A small contrastive audio-text model, trained from scratch.
Training: soap at rate 0.002, batches of 512.
Data: trained on babble in 24 made-up languages, each with its own sounds, syllables and stress or tones, from a formant synthesiser, 39062 training examples, 149.4 epochs.
Rows from block 3 of the audio encoder of a small contrastive audio-text model, named by matrix and row number. Rows with one number within an expert belong to one neuron, the router's apart. Each number is 128 + 24 x the weight over its row's rms, rounded and kept within 0 to 255. All counts start at 0. Numbers have three digits each. After the name is the row's rms in percent of the matrix's.
Before each expert's rows are labels from the 100 clips, of 14848, where the router gives the expert most weight on average: "lies over" is the class under the peak; "loudest" is the band of the loudest frequency at the time of the peak. Only what is clearly more common there than usual is listed. The data: babble in 24 made-up languages, each with its own sounds, syllables and stress or tones, from a formant synthesiser. In brackets: how many of the 100.
# router: router (encoder.blocks.3.mlp.router.weight, 32x256, trained with AdamW), inputs 0-85
# up: expert up (encoder.blocks.3.mlp.up, 32x64x256), inputs 0-85
# down: expert down (encoder.blocks.3.mlp.down, 32x256x64, transposed), outputs 0-85

# expert 18
lies over: /z/ (49)
loudest: 4000 to 8000 Hz (47)
router.18 097:150110182183138124150107156126090128110062109115100146121142082136141109093140096111137117177120118135131143140165067176130119067133108106127130123113140113112114131131096152153138141104161156119129104150111144104134150177115138123145134140104113133122101113
up.4 088:144110156130143146132107140174109147133180149137144133118129124158154144145100080139152115116138105138158175162112103142114133160083133088146118100119149186113091145128154087141157085138112151146138115122137112113168117129109117120091106135123169105115122138
down.4 101:126138080138116159116132088159156151139136139139128129109101102127123164125121105122136161110171146149155138143136088146125157161141102194138103121118102115125097109178140154087103097110166153110131155152118133117116113138119085112124117087146110121143114111
up.5 089:110102121131097164138109106109177107155144135112137131132112143133100104094129124135147152127090116119143131119138116098103125116140112139112132133118105173117121080158148138128200085106129118105116123152114139097121136090173112136178117121146141104154103105
down.5 097:126142130139113126148189109096122114153122147124147106130111146126105094142134128130141115094140120076104147115113103162133123145154110124089133113065150067096158131132136103137103141115145162136113126142113136111110121108109110155104169100134129136112140126
up.6 081:133145109103172148137148160148117072084146149093140090093132113119131157098148144144104123143102103090091140114118092130160135184140118160147133122150092108152127182154135141147104133144115111149136149110109096122132165136190129105125151169113160110134147133
down.6 086:139122147118093148127095191146132081084115128140137154101108102116157123140148134132066154119133126100156129156106158133168112120142164153160102090129149091142087126126123118130136120121140125095124171112111121128127170131108107109109134142128114124145153120
up.7 104:156124139138105126113144113153133123143150148151117148130135145113133165156138127156150149152168140174149098121140133146156165098140128136116119119124097124108108155112156140185110117163120141160116169148139129133127143139130075119114152143127167111136130111
down.7 101:117145158080107129145094109089076116104125116151097133160142136135154150132134151124118114134084165120115148104135172121110110158120124160136132104167111130115137110167128176140118124182141176104142156181161079132128086112126103151122103157174117169146117121
up.8 102:110135132134091150112107136084113107160156156105089171126129137142113102098104124101166100098091094156162109115095124113143105121092148131166127113130172136112185103131147145105102114094135093114120147091096111146158116131095095114112150140146080137095094162
down.8 091:141096107115141129140118131108130146134122168099134139162151118148080144141139147130147154122114137103123116142130116123080148126161109145117111165079170134159130144123125075123155129148079165104113160167177156135124127125189173133153175144115171100122088114
up.9 104:112098100088154143137148178126131122155148125120140123122162150108153120158107117094121120073101124180080107117145102119083142143157123098105144188110175140128130114165154114137132152156077180165130126129098145154088140159133120162099131104128132098144115093
down.9 098:137117143148152080107153092090132125133118146156125127097134130118165127160153120137133127156127143133097145147152111109114121145143127134118135179103149129162112083106133105110116093154116062149123123131137095143120130175162147154106075113114095099186113108
up.10 082:115118102132117116164081170117086159095156167112179152153135130106110139181159122147176141124157102144102162133124168119145120137116097182130154123134143156157082140144181140103155096102128113116131135102111107138122127107117132146148154151141140123117113140
down.10 092:187166114154099125146124126158109119128129171130114124145118119133130129081116162145135103133151153118125125142095152072128138128138112082129155120150135104164176145139136121064118114172098161133139138119176134081128168128131161164115124106137101149116161131
up.11 109:130088129148105104102145109132131123148174116110108137176175136128132127093140152137165139100144108172122108118131105116117132119101183144141084122080075154118157100108115139140088151175124125129108107107131115088151138129108149181170141107180141122155120087
down.11 104:110119159125128117139137126099108111095114164085125113128152126119140155167142145146112109112122145102127133142127077137150129124133101091094118133134196120138103131165129107152155148117159127113125145164156152101137142118104094175142114154177123118126096115
up.12 095:127125132118139124110092167111166179093124103143118116139132134118098121154132139134162099087085102128116108131086169139140149151168177086095147104108153135138101130123137113108108136121142148107124126088149102107122125092164118104183099100137120135124142138
down.12 092:124156134150136167130152120144129104113146144089160102132148150116125126108144171151133171126104160111127121146149123129134145182136149112094158202104116131098126140123106150171166116098136089136154124088104103089146100119154091102131129104124142138086134158
up.13 112:127144119129125149131119098131144136116112137145193145072118135109095089128100139123131111147123145165133116078127095122163130088140120119128108137107115117169096115119136094179143136093141128163107121116144128132106124117126155151107124139167119108067122128
down.13 098:157105155131109123139134165126122139124128141160147117165149125104121106161121157113109173120136115108120090145161148106124129139120136153131163155169169134110158158145099156173081134185127153138120116116160110110142142133147145152146098129152101120149119141
up.14 087:132161131096145165104128111142133136135161126135132169114145119135165114170169102124110115132096113158110128106142083156179150136138160125124135149144140124153170131097136122108130105111145148132105137088112165128140112184095131103119123111099129163126123127
down.14 093:135145172149091142129125082101096154124125166120152118135129159138153133103166137130162104172106148125127168076117147107136145102105143095102146146136127116086123119146103100132116146127106161154099131160133123140116158126154130142139067112090146100137126125
up.15 093:134129123110142143125124155143116162168122147144133103125119152093114145120181153106144139125115106153166143090150188106148142119127131153129078129127123140141157125142138105176115175115108142123114168117117091075106116109103119097127119096099125129147118097
down.15 095:095094109141118083160118136124115129068117165155159111117112199149144119139095092135127151082113152141124058143124123123135096137137113100132118092107192142162156119134129122126145111119144138149088103115133137104152151131177113121134141099132107145151118078
up.16 086:080098112130153179110138123137115133136143090142126153148132144140118101065135092135119104119133155146141101084124122133108075103124103148117123107130079131136108150083160098135152182139132139142102124131137099151126111084124138104149096157140169109142104142
down.16 089:117134125134080108135123171148132127125155139127121136142125109146103122111144139101126139115105105147081139114110098111101096153123137138121126134105130117113143151111110111085140136129096132110140170102112136105128097142138157143166097099135093102159179116
up.17 091:133112160134108091138108134156129159135085140117102124131104126129106103110161169145135114157168160138142129130097127160134142075145102124122116077143122118145157153089107152119078165125102100131134154104167147069124096121161120137159158188117120081150111145
down.17 096:115123136114121153139120134121101146106138126108099106107129104113084168154117132125123152129130130147114108116189169145117126120162133093110104116164090139139112109138129161146105122153150142111124114169097137092159128097158108128116131105124116128121107167
up.18 090:118157123133146134124093205117102123137091115164120168094114105121164128112137095152122148161113101098133123113129198128130120102126155097119145157121095126146099130167123123068135117122136192174124145105060134142145123121113101122126154127123139144110139133
down.18 096:117093144128155137102110091117138164127137140109126154120112153161174118081137130166129139114113096122106122081132142146140152155124150118122131164134186147135161109134149120133148134170140137133148140101127155153119128113159102167121177114129142158115099128
up.19 103:082109142132188136103142192192095122152116098134063151116096115126110123115140131139110106099148103141126112122115138092119094109152133125071118169127126155146127119116099081108073133151137087120107120114050138140153106125125126137113139135146140075125143139
down.19 096:168111094110138180119148119150186145128138099130153202136109161165135097132141114131087121147108150154117155103118107112101098145122156124131068103134108110156132110137158147137145121139135158078165139139162139138125134114143133122119124151135088135160103134
up.20 128:092095102163160171109112086107129140099081142153162128185135155128135157101116070087086134169137110087100180127123135119114138137127143180131130123104135148131133120124154098119192119089165078126111154111080086055128141149115136132107131143148105158132154133
down.20 131:119118126152116135126093082165161151101130162131103161148152176136129147129134121123128137107164076112144153106135152103098136187105100152112112127141100137096101138131110127143106124104132133094127131108126164146099109080143118096103105125105120081132128080

# expert 21
lies over: silence (100)
loudest: 4000 to 8000 Hz (54)
router.21 103:155100127128096143127147120100089167143144144119167131123118126101146140112132078159103148121129118075168129143102133127123140133121090156102142122129131109173150142087142104114160154094116148125119152124098148133104135083163088127172104153130136124100136143
up.4 092:152133143129158098176121134135062156146121132139080112126110112132100172149136072147130128105159146135144080088091125131095104108125135128156140147076110147082113137096123143130077175103166130135146110115117131117163144137104146119151119108153130110141143172
down.4 091:142109122100155147164121140141102114144128148125122132092066141083129131145109128130148139137135153085092172107099114148102120148156149113141134117124140147149128127097159120142137172154112127125172103120138145074117110116124111119115116085113119116122156142
up.5 084:139124175090163126109127120147112151130146168111130145126120142147121142125109191085110136137121120139096126181117101104152106156151131120141139146123102082121163126152139136116116107136133115130157101163146144147168134086121111165136112077164125134096127162
down.5 096:173166086115101111130127167141103126125174156114125156165129073139176134119151100122122162094097116157137120153091101126169157113112119119114157111121123083181120111103096096124156087117137096142147128176154135109138138094158126104145111164111122154111130098
up.6 102:149144126079129141129135151130061151129083114125131117135108120163138126147191128103099152072128134137165146125104114136166129126110151144144118165106188107103132152150151126091111127156092138172138118122150114116134107130129112142151138143149149137118151099
down.6 099:157138123120093154136145089176094117105144108129135132130117171157144145122112156140096128128106118125143101127115161118137187144111143149135141124150146136103115128143085134156162143117124123135178130126184158113144136090112103161115128116118128174153128152
up.7 110:161125126153096174141128149099099078102094161145175112119174149144135134120167121144130140155130158099147168130109124147121136128118102071101128145096185104124110133113152174150105145135143114122155129134137117143100107130124166160122117103141134131140158099
down.7 107:136124078130117116096174081172074131138155105117146125181131103135163123156135182107158092100109141153140110141144113111145103161146113150155164086133136145121140165140103130145157136145109104127119130157113133103115143129104109139109053157116109113124136125
up.8 107:123181118106119107125120127119151144150131129136104112176130109141136108101171119145143147140121109084138140150133131124136126143165154126140136126100071116113133125189113122106095131123132134153146080118104150074136149133145175129101138105152118156151131143
down.8 105:081160159128126125121104144116169126125157121117113084122161140110161120128123160132146124135116126113105100137125122121111141090119152127145112162162180174129118133114167079142165159135128161104120169153143124140142143120118163142106135186127133124160111149
up.9 086:112102126121138129107120125121193105174150199110192084143145148115115096142133166104122142117110166151135118119118157119131145128122168132102103163130099140137112162127152100164107148122166118130174133124155147152118145126060113113136164144168121132137150141
down.9 086:136106136148170123114163109165089149165095115111112129100112142144161134148150134120131102139101174161140131134134140123153118142139139101131132096145157124122133096164087139120182115152124092128128126126127135102123150104156128190098116154113101111169113127
up.10 097:197153177129113108074090125111085135120138161104102149118133119110167109143154123153163142145100160133139128162177126143110112143149114130130093112107133147143105105126137144130119135105091134106128139186139125131088163140136118145107133128117100115160102170
down.10 095:126110167125141144159117117122153125116118111148132128118136162142113118114137132143098108111109120107182103148153183150119110092141150147136120095123138122085122133116079160141180117143074166105122122148130152094142152092142121142085151151124131117133146115
up.11 129:113116082107100092156104106168082098085118149128110124120152141138089066139112159117098118136159179108111158100102086151162130147139062147121111093103109105148163123168133151129107086097128116112142099115140108148078138130125173110164132143146175145151114143
down.11 120:108107118151085111159147120155126104130118154119127128168100137113154101092139113119122096103078160105176132110130109118111139145118186161165141142121115124130190112106141116125124106143130129133123119132098157105121087134132100131139157118095133137137136149
up.12 091:102115149177100148150138080107159125118139112138146115133130088139098081150081127166126132106163133053094130113155129111176142131132088139131151132133145089129115110128107142132140070154091120143121105128104119093135102135124140162119137142114130131124133118
down.12 094:131163152117113165145109132104139121128111142123119135136119153142128109148149140126101119094154125110112082147117128120139133121115113134136123128113111124146112088104145129165184137129168124090113153144146091188115127127190098123100161102129136107134106145
up.13 103:160104134126154123135095131136140095116144105125168128147114129100097148149116145160142127122141138101169144101155071124139124120128085127159122101130150133114113115152120152094103119147133110161140100128126123110081134091136115103110119125100146143126128192
down.13 098:110091089113150128141185113127095093153147132172137132187123164093132080113110147122079122156122134112126120140091147122134121145156158118116135121088110112110110113118113116106172152120120124132150130118135148096146103133128125135132139162142106134130153084
up.14 101:138144110096123146116127123138168165095101140131146146103140141148181113126120145129120117144090140113149114176125106155162144112112123129112114100122161126119112109127165112105104153078137144171095080127179090108151142152122135160123113193141116109108126086
down.14 099:119137157134173140093119125146121148139112156130102150113147093162166150162127108135136134112126099119116129142132099139123152151109177110122172128097084139152126136116049071132162143149128101108123135143096132147116172124119094104156165110119162119144121098
up.15 114:114155112120154123167105124094141131159114145139122099148140136135153100130086142155166154098109126070117139152124185134124131110138178086153113139121089168128103140127114145116097120111098157156111134118136140095134144117093136147142129124181082107118166082
down.15 106:117165137119117146137108105152117149147145110136136124125139105143083128096127127111157101118110124134102098158125139132142123087109134124125110145161183159072134157166129130063166137146123150089123148149123084121090138116086121152142140143130140162147132160
up.16 131:139153144098131091127117108141125129100157137116160149146118134116121101094132147108156087153160129125145132136116153131127132135141096116124126126074113105146136157146116104139115154153140106149132154135115128119058111121128130129185149171174098135091089108
down.16 114:146100099132096125154123169152122118119149135157153145152110142131139126144144134138128108153149095104111133129136133118091143113148114138143078165112114115097181129165103119126179102127132118143138161109120156124112067130121115105175130174118152118122112079
up.17 107:143122145094077148138183148117148104117125138148077126141108124127113146119132154107112121117140112126104111120112140088124145101157109166128132123099151140132131074092119116110130167123143122084148141154124110087097150096152143123138145148164105190126102130
down.17 110:152109130104131131124148141119120092120114138115130107154111111128130142094123132112135164132144135174111152105140168150139109144110119146106121142108158056120114122093144082101126142141085093141129143129116135103104133094105154140170122072135139081136124091
up.18 081:112139160152156130134143104119061124108135160117144100136149146126137131107081114135154138098137172158132130164149128120144130102156137175082118140101162145138115149159122122113129118149115137148132109127173158118138152136118101146110140138127135190154125118
down.18 083:123187140111094141131120113143143116120129152142139127131161090087136158147088125143145117125093160146145125128143115143150135145131113153080152145149067152067092132105102093112134119170182147091109148129094127112122137127131138133158117163135132154139131107
up.19 105:115138122111110130106140149119148090118143143158080148143110104150127103156142110128134104117118148125128120127081134127116131136148076136160117167100141118135160176109195156147119107113129184135103107115126125068112155144104193121113129143120137091097119139
down.19 101:107156080103084142108097132153130139115167136134101094158148071125109142141142126092125164110133126146176129142120129141117106142121103161157149152082125148105127180093142152107143132147099092104133112104084197186129115136126122157109119164091145135114149144
up.20 120:135112099135106125124110120096141136111162118125255115127132132102123150135142090139128117123136122093118128126167093138143152141112093100125098153143120146131147151106175126108146096143110119102124152082146092148088134094126147163098092164080133105130118137
down.20 119:132129117107117180143108109103129111114110125130130128102149083148105123156126165132102069124123133101104117129125132157128100147150128120107134126148113115083091102150131142153158113093155127129105235153140131163120165154123113148126144119125121128150104134

# expert 13
lies over: /ɑ̃/ (44)
loudest: 500 to 1000 Hz (81)
router.13 097:149148137173115125119131166137101129156113146147155099180114161153094062139129133148112156091123109163105129105124116107138098116149162150145122095099109125110101143121094146137096160140123125139120156156145118118118080146108122152112099129139107181155139165
up.4 092:062117125113134139120128083131165168104112150147146132152145135153137143138136095115112201096110124174114134123152118136129136104151134157143134115147168136148155165061129144138100112112133118143154115115085150157142118118154138119144160141146172125144164088
down.4 089:156160131085121114150121122110136122131122137117143144124133137132160122111140170110176111148113135128116141138130111137089157100081171122098132132109090124145137109148090137117128115123111110085131108128139113161155080149099145165132136118141130110152119154
up.5 109:121156109114119112135108163099135104131138148103102129144121167141114129133115141107147135113149085132146112110121101150174137140145154157118134164100140120126077121146120151181113129126125136138102110156110135181108087112111132152154146156108127094103163157
down.5 104:117115113176128142103109104140130125140125099112122192117158155139153124145128158132137116114162129114113127119082156156111149121137103148123123125129111144165157140124072169122147123132159073086100133143153132146152126102134136147069113111128121133113139128
up.6 093:147128144114151114116088119125111145139173116148130122091139126131091172105169125098136117132126111114183128139089148125139124160140120164115100167122208111084116132121141151095117104160130141121124130109132100114096158124113192119140123092145103114122175123
down.6 086:162141134113123144178157122152101127113133123122123124116109160104154147157115122120121146175138171137109105137108110136161103137113157082148141106134130136119141110152107102123144134117097108142139117128187100104162162135114124201063115149135132148115163141
up.7 095:126108123149140142126096088113114083161122130141141065120147163152167112108144088128135131132129104138082098099136166120129123112178115126120131104146175095119089157058136126139129158098167113108147151123103083153117110119104159124143135134133115123118145167
down.7 094:153158071171106171132104092123117120161117149103134142139168109139149121121149106152172162172105158105124130133109119154116122131146152119112124141126096109114180060134131168120149089099122098103087117135115112135127113128139152101114101164135081127122133129
up.8 102:168142119109123138118131112146173149133113105127151122118134116090112131146113112137165167112139099165133120147115101121168130158161090134140130109090113145092120090115114107107105112136095146166148107070178115151128123124063166147097148134110132152120133142
down.8 102:085114150176130148129132150095140135136116120128120127105130160133197130095132129128136128154146101149137135129119121137128125126112163145123140116168121173146099116141114112178133130150102133140098124142169106081137151124084131102100161113135100137078126133
up.9 093:155124112100102123111124138135131182136100154171123115123128107073095113139131118131122123149121089138148136076126098097105106137126117149166136133126131155097170143126132117108072092167098137105108160138106120102129146123165159104145145129166145155135128102
down.9 091:148135142118156106140089130135148169119113132142136146138136120122128181128123123129078157120159138128133113136133091128131157101147108122118142159110136112146106139164130141140120152143182141128112129132154124140094116137121121124116130165145130166141113105
up.10 094:119125091113120136128104117113131099086137116165135134129110133119134176137117144134129119131123145079123138119114119129165143127120143122106150098115141136170093108131140117117095116143104129152108118095159177075120134104118161167133117142145111118138153131
down.10 099:142081139165117123117111145137120155143119111109135151119193166159128133062123082137133147092105135124074110141159174101145113112122136125131087093104176132128155111139121137140135130111149119120133115120149166076096123109120138117134111144185143133141113110
up.11 110:147100149144095085108155138133126109153107177151106080119124144100137187081146111132092120143131128126138129126127102097099137139081115112122102165090157113114126152174146110153163174137108119158130130121119137150140098147176111143106099114091078127166133150
down.11 113:157145108103159146143158144106175148110139137103161131126148126165123138158122097139120111115153079121171117150140088104153129087140081132066138126124142098168075162161110127169129155140126126124138150097143147116118133149116105083141074104154134106139137110
up.12 102:131078133121124144122138155100122102134141121132121136157100106114112127113156126112119125141120126117148113119142082157115140118148095137137083085172155140136111161152100122082134157134110124135133158138094109108118106110121128106173161145149139130116151117
down.12 101:144120158155138125141120127108129113149140129119185167097141189111163167178138126117103167144135124108128124115110160149109123125119085123155130136114060079142107106156149163141100143092128108137092161091163116107173179138174159158131114140120122162135136123
up.13 102:146084166116100110157125115120109118118121157112178098141159168142129150161091089095127104150156130111096183104167130144145101108144157120137162141150158170133103127195150110099137164122115141126126111107132135150100141128136124134188146173114121118126146126
down.13 100:081105148134119130156138156126099134154139144096134122146154129112131149123139143112099118144132127171166149160176128084148116124140091138142147161113113112108082103113093132103112131145115160118125169183103116102108174108155129113143115144120123160138122106
up.14 093:099103102140114132154143141124135188104176177162122121095124081143116144146153161100126098184128059107138128098136093131115132094125093172138115139101122107126108133159123114173163115103125142110131110115114104172099141131132128105175121126142081105158134169
down.14 093:127110151132116146144113127152119139097104144117092148150152126139135147121139156133152149154105130177120129131147151119144142156106138114112133161158123158148154160191125132149082130134130100127128168130128156168106169128113169129143123071128104127107128155
up.15 087:142153129111140128136168084126122153126058145129142132129165162088125118123113142138123150152076129137155178160154108147139131122148104115143138148136118121147085168159127121140106143136124124136137114099093146161162098142115151155155134135111162121131117129
down.15 089:078139154094155123101160175134140130099127185121131077149115142117114111129159182124099163118086139100121150130126095096127155102137153135148122106125155114150119124146100142134139145140145153125137140129080091126131110117131113100171108091119120156153123099
up.16 093:088132133118083159132105103112115108134144116126124148129118151134162131119116098139125138135124070147125130144111098120111109148131165101098115137113144154101091133175118112117112113112141151154096112143129151108206112077131142118117141134132127162110088133
down.16 094:156128096118107153130104171086135120145143113149175118115106162113124095085119095148086142128118161078088110146118144117153143074135091131129141101127134102142148144135159128134115110150098128145096136123103137115160106181141133129164185133157112114139112138
up.17 105:156126093124077115104127127109108119111085094141095120112154135105130121127162119148132116152139136093114115147113091076158155138127156177073107143141113149167161137143086106142121171122107080141097157154125093108156143102105093131134125107142122110100116187
down.17 095:121145129126150129136140157137131120140102095113117131118148150174161134172124115125123145125094108093117155124103126170108094130123153088114101116099167119127127149141111102155126097119138124167116099096137124097142141077131118140163129129139133145112153129
up.18 113:159121107130103129124108088093158127115172140115122124137149115129159091093168150150119155136149160111151116103096131116110179174123131141155116105132160114118161137145131140108109128102163098112124117114112151116151178133144140117148153086123112116100147126
down.18 102:105141126137154058110129128136121124103140114152146116099136111129144105122096144145162098108109131128123113164159117104163117101118154093094125111087124114098096172087142116139144164144138143083158157133117159153123117154137125165112177114148100136130166148
up.19 097:127127111099131145098120168118120110105123119107062136118124133087145102105086114081128107100088095115135118123123161092118141124113155116141134104145139127111144110134149129141156129084127119122114097109095096177146154141125099085094121103117123110096133120
down.19 092:124090114124163144185150100141154097154141114150132146150108162125166131123142101152118153129132161129132137104101107149108105177120104133170118122098103129125101122111107107156063154133149093139140125148126137131146090134155115151131090132085081117121118103
up.20 097:144129139105189158141113140162124159185102140115076144127134148110126063159110092127116141152100080137110102108155107133164090125163175122132133170150119148101128088126127106141115097101134115117154150087097125155131116121105100141125148086196141129138153118
down.20 095:169147151138170126141117168150127118129140146123177183140143141132099146097159095099136140159116167108086113113112139154117103161131129131173116121124088126107156112133121114089133155172128100136106092155165115128128108106150126062153185181110096089112091110

# expert 31
lies over: silence (100)
loudest: 4000 to 8000 Hz (54)
router.31 087:134084117124117135111190120111122178132119113131160155143135100129151126139144135121122139143115113076108120138118122116126166141102134112123153112143114125132153118098148122143154154116108149173104132153111142164153156109157052120147107110121138103095108164
up.4 098:114129149099110130136130161132134119122137129134165148126158143071105123126132147159150125134147139134150144145104089126158119127096154115135123163118191165142108105114141108151072208130098124160118084137122111143146132106067062117138107133070110131181092144
down.4 096:131100107110156123144125111157104125156116117160116135088159141108139091127167161117115121130110130103117152096127099143103137110119113138113113136127127151113128166141150104134163142100147134130129138112116115117120114125111135133094126109094147123142139121
up.5 081:083132129122137166135122131086140083118161111105145115099158125143153101096105120187103137127171113135130136093141172142130138177151119131133148113114103151120130182117121144090096111129100137107137135149115145142210123133172111127124145092091144118141139133
down.5 085:121149108131082128107083170084153125099133161103103094140158086092109129102118129138143146156093133170118117136175132107130164167144140115131130135146125103160156164122116143129165118136131145120143128072100136137093111126107153136190081097122165139156171082
up.6 082:100136111162136141127130126115141174094115146113091143100117147144137159143102107112128115132106135118110158127123099129131106087129151106161119116148130140122155119129141115111106110146114193155142140126116105144031116131150136078129088148132142143139154125
down.6 090:150074160160104116139125151153170133091132105096143169136113114110053120103141114117149122098099112114132150162119130098132120114118121139122119118144179109114104116107158133160153115138126147133098112088165141110182159132109148184176091112075139107133149193
up.7 104:125120128126147145129121086164096131143130196120138167098098102119162105126136143093113149126160109098166111169147095117118132094113119147120112140144103103148104119057086134112176124123131138154153154097144139136121129118131105129115126178152102155153104119
down.7 103:179129143123119126097147124109139115132149139131098135129132163143115088106128122082126091099134095125154158103136159149122162158142138113121113141117110079118162123136117131095098115114128154095123130085117148153122110149117114102149087127126125148117130133
up.8 079:122158125152119145114125102172168124134103115121139105091137142147153104091166093137129139135117150149117156106134146130128147103164141149122105110142130086155148164142108162135120139137100133125131109095140122109121118154127114135124142147126115133122131129
down.8 084:149105131100122174106097090109151127139122132121146107142140107099137130155128144119153126134152155127166158122195153118148109166122125124130142148105160124150118128144118165130041150115140158128126118122163111128118138088151150135114181168136125089120102129
up.9 094:094137188155115116156151097128115126102164166115110096097063136143140127060122147107151125134084115104165150154112132158089104102115154107102134178140122104141180100117100146159125160131152094122146152110090118142110148137149159123107154107126173116101137134
down.9 100:152129121113104090174130175142159141082159116131120131141111114119132116132155090109125111147137145098146156111126105150079121137136157123150141121142129184107080146125102116088108123092184136140103117108133111125115096147187100134140091135108099130150161122
up.10 092:117162133121134127134114168106126102126116116126109125121117115129133095144117143132122133170129076140112148140143133164138133157106118083115131126142155139110130123109099093104086158128106114138115137112075149150120164120113118127132171146165113092089108122
down.10 096:150146102135097161167129134173143111102137115120128186144137138105121125129101102113074132121128136126119089115145136183120141088089093116123145096147126091165156137155163150109068145152147122112117113098160177123140154110112110117112124154150122115145113109
up.11 121:136184154146127099116101108162098106126101147119145117134109152117125111140111147081109140150126095148106132120150127155156140129159129139146132078089081124106184119118111124157133128116143149130117164104102120135144094141176137153179115124137151160090124147
down.11 108:147110113152156144119137110145094119115065133125109154100101135131120169139124118112144109148129122137053125101128121097125145156166131126139116123148119133109127135102114123111178096109105150094115145156129173087144156113093123178127082109128156152120111144
up.12 127:117119108092127074159119110128120158121140156154160150145094089122153170179119154134127130094111140145074103135153101121141133171088157125154128114151111141111146114098165131138043094127146106122132084128138107117139105111104100084104123142106146135141130142
down.12 123:139158118160130141158126135124137139061132122121099100134127109135145154113123133150140104130141171083107144140102160139147172131115135149166119178112110131096101129136119145157215086145093139115130149101119154146098148135107148106147153171121172155098123134
up.13 119:162125100134128165113133075122140057165091111125083080135137123101093130158133107115139150121119131152119117141122093129111152176141119135128110135098140139160130153082133130161102168129102139113108137140109101128169120107157101118169120152094155111147115141
down.13 108:133126141121133124097149106149173124133106163123118172160099143067108111172128095134137101146108148142107143147134138154139149139185089102147112128133139133142157111138177140145170124140127138173153167154160112141128113157155122115181088124122088141127135116
up.14 101:142112132116135031140141129167114109114168173117135134113143156135155134131095103101123122098119147106148116192112136125159109124137121117139118125159169122115118126099065131120214175129155090164118100120112120134124142118123140141105113107144132102125126141
down.14 107:151094160120120071105109172168102155108141112137152154089089144173141155092126124118120151123123157129181123168142149125142108104129148136111130091152160088105137109147136120137120108121120158152149140109117135186118088119130116119108187187099132115119133122
up.15 096:086134149124115120147164084127113131126167114155125177159106136127088099134100086080119109133122203133126148120137132128130103124114121080139184139171103128137111172109120161142130124120137120157098115111108126108130109128117111129132134117071116122130140175
down.15 107:136158128141112133193133139125177137133167108120120152141120185148116120095155120136128153121153147125086104131102155125115126125128116131158117149154114107124104151134173131122130110114141129138117099148137123114099155114161091121095127117116136093093137074
up.16 117:171133137159137028100108112096158172124108148154152133154112112152107095136153130098147132115060116105160108126144117141143164104117130114129136120151115105118100116104191166155176146117095122120097134171124115164101095136093144152122140136131123123133150149
down.16 102:118134068147169097122102150094141122123090139109117071139142134124143129161115163131124142130104127133161156172121134123129107139147101146161127132164117117074121148158100122142122115145145146099142133092079140137112128115136134169139162111138068171099127094
up.17 083:162142129130150135107100150105195141130111097137055109142129111104143161089124130129121125079134162131164110114142139110158125100141129141085139100122176092089081152132122137086100087146122133134158109143097108107118115153097113150115117102154097098147131112
down.17 084:133124115128121119140137127151127170136161126166103129125149052152116105135106162123119152141107144102070127118091137114142117173092097146134107116097129119144126144133121150180114100152158152136142138128143134157137151148132189116160118136140159127097120135
up.18 130:122077109138136083152098078131144119108103150152141138132114132122106099120131158170139141165087093075156082112135147169152109101091090106162156105134085122143120095111159133156184140100149143138104116134150078123112135136118130138140129142124107141104094103
down.18 137:109126108148122141130116143128126138144124092136119127118136154121153145142162126105165019113148148102123112126151143137114132143111094121114140148096124127112131090158117152114151148124115118127121253120134123161112124139151130142119123123134127125113110061
up.19 118:150125141118115158091118065106150160133112139111143146115132098133160133188120140159136132142135099083133086129127122108117154121114138127158130115124160167092186107131134158152136125127137106133154132157136091118138093132140115144158136133132137182180113151
down.19 117:106118154152139138136138144122143113113116095105145093106100145147089134130144136143137119131131109118125147169085159126115170164093135173119160146122127109158095105100165113164147147106108157141119209143135107142095133142126118166134154135102112124162117151
up.20 110:168102140144102127126119110139135148137122146149129127135154133106086124115161084168084119134180101114157127110162119127118109144096163158135123136104074159116115098137149131172129116139115130142131140128126170114140121102129158112159126119106134130112104103
down.20 106:124143133126079148183092149144175108108117165110126122140121135116114168132128165130132114111170123148120135144148106174102127109141113128150117128127166132131137153149136105100159114122136106150130148108110156143110145103121126153118091140126139119128143116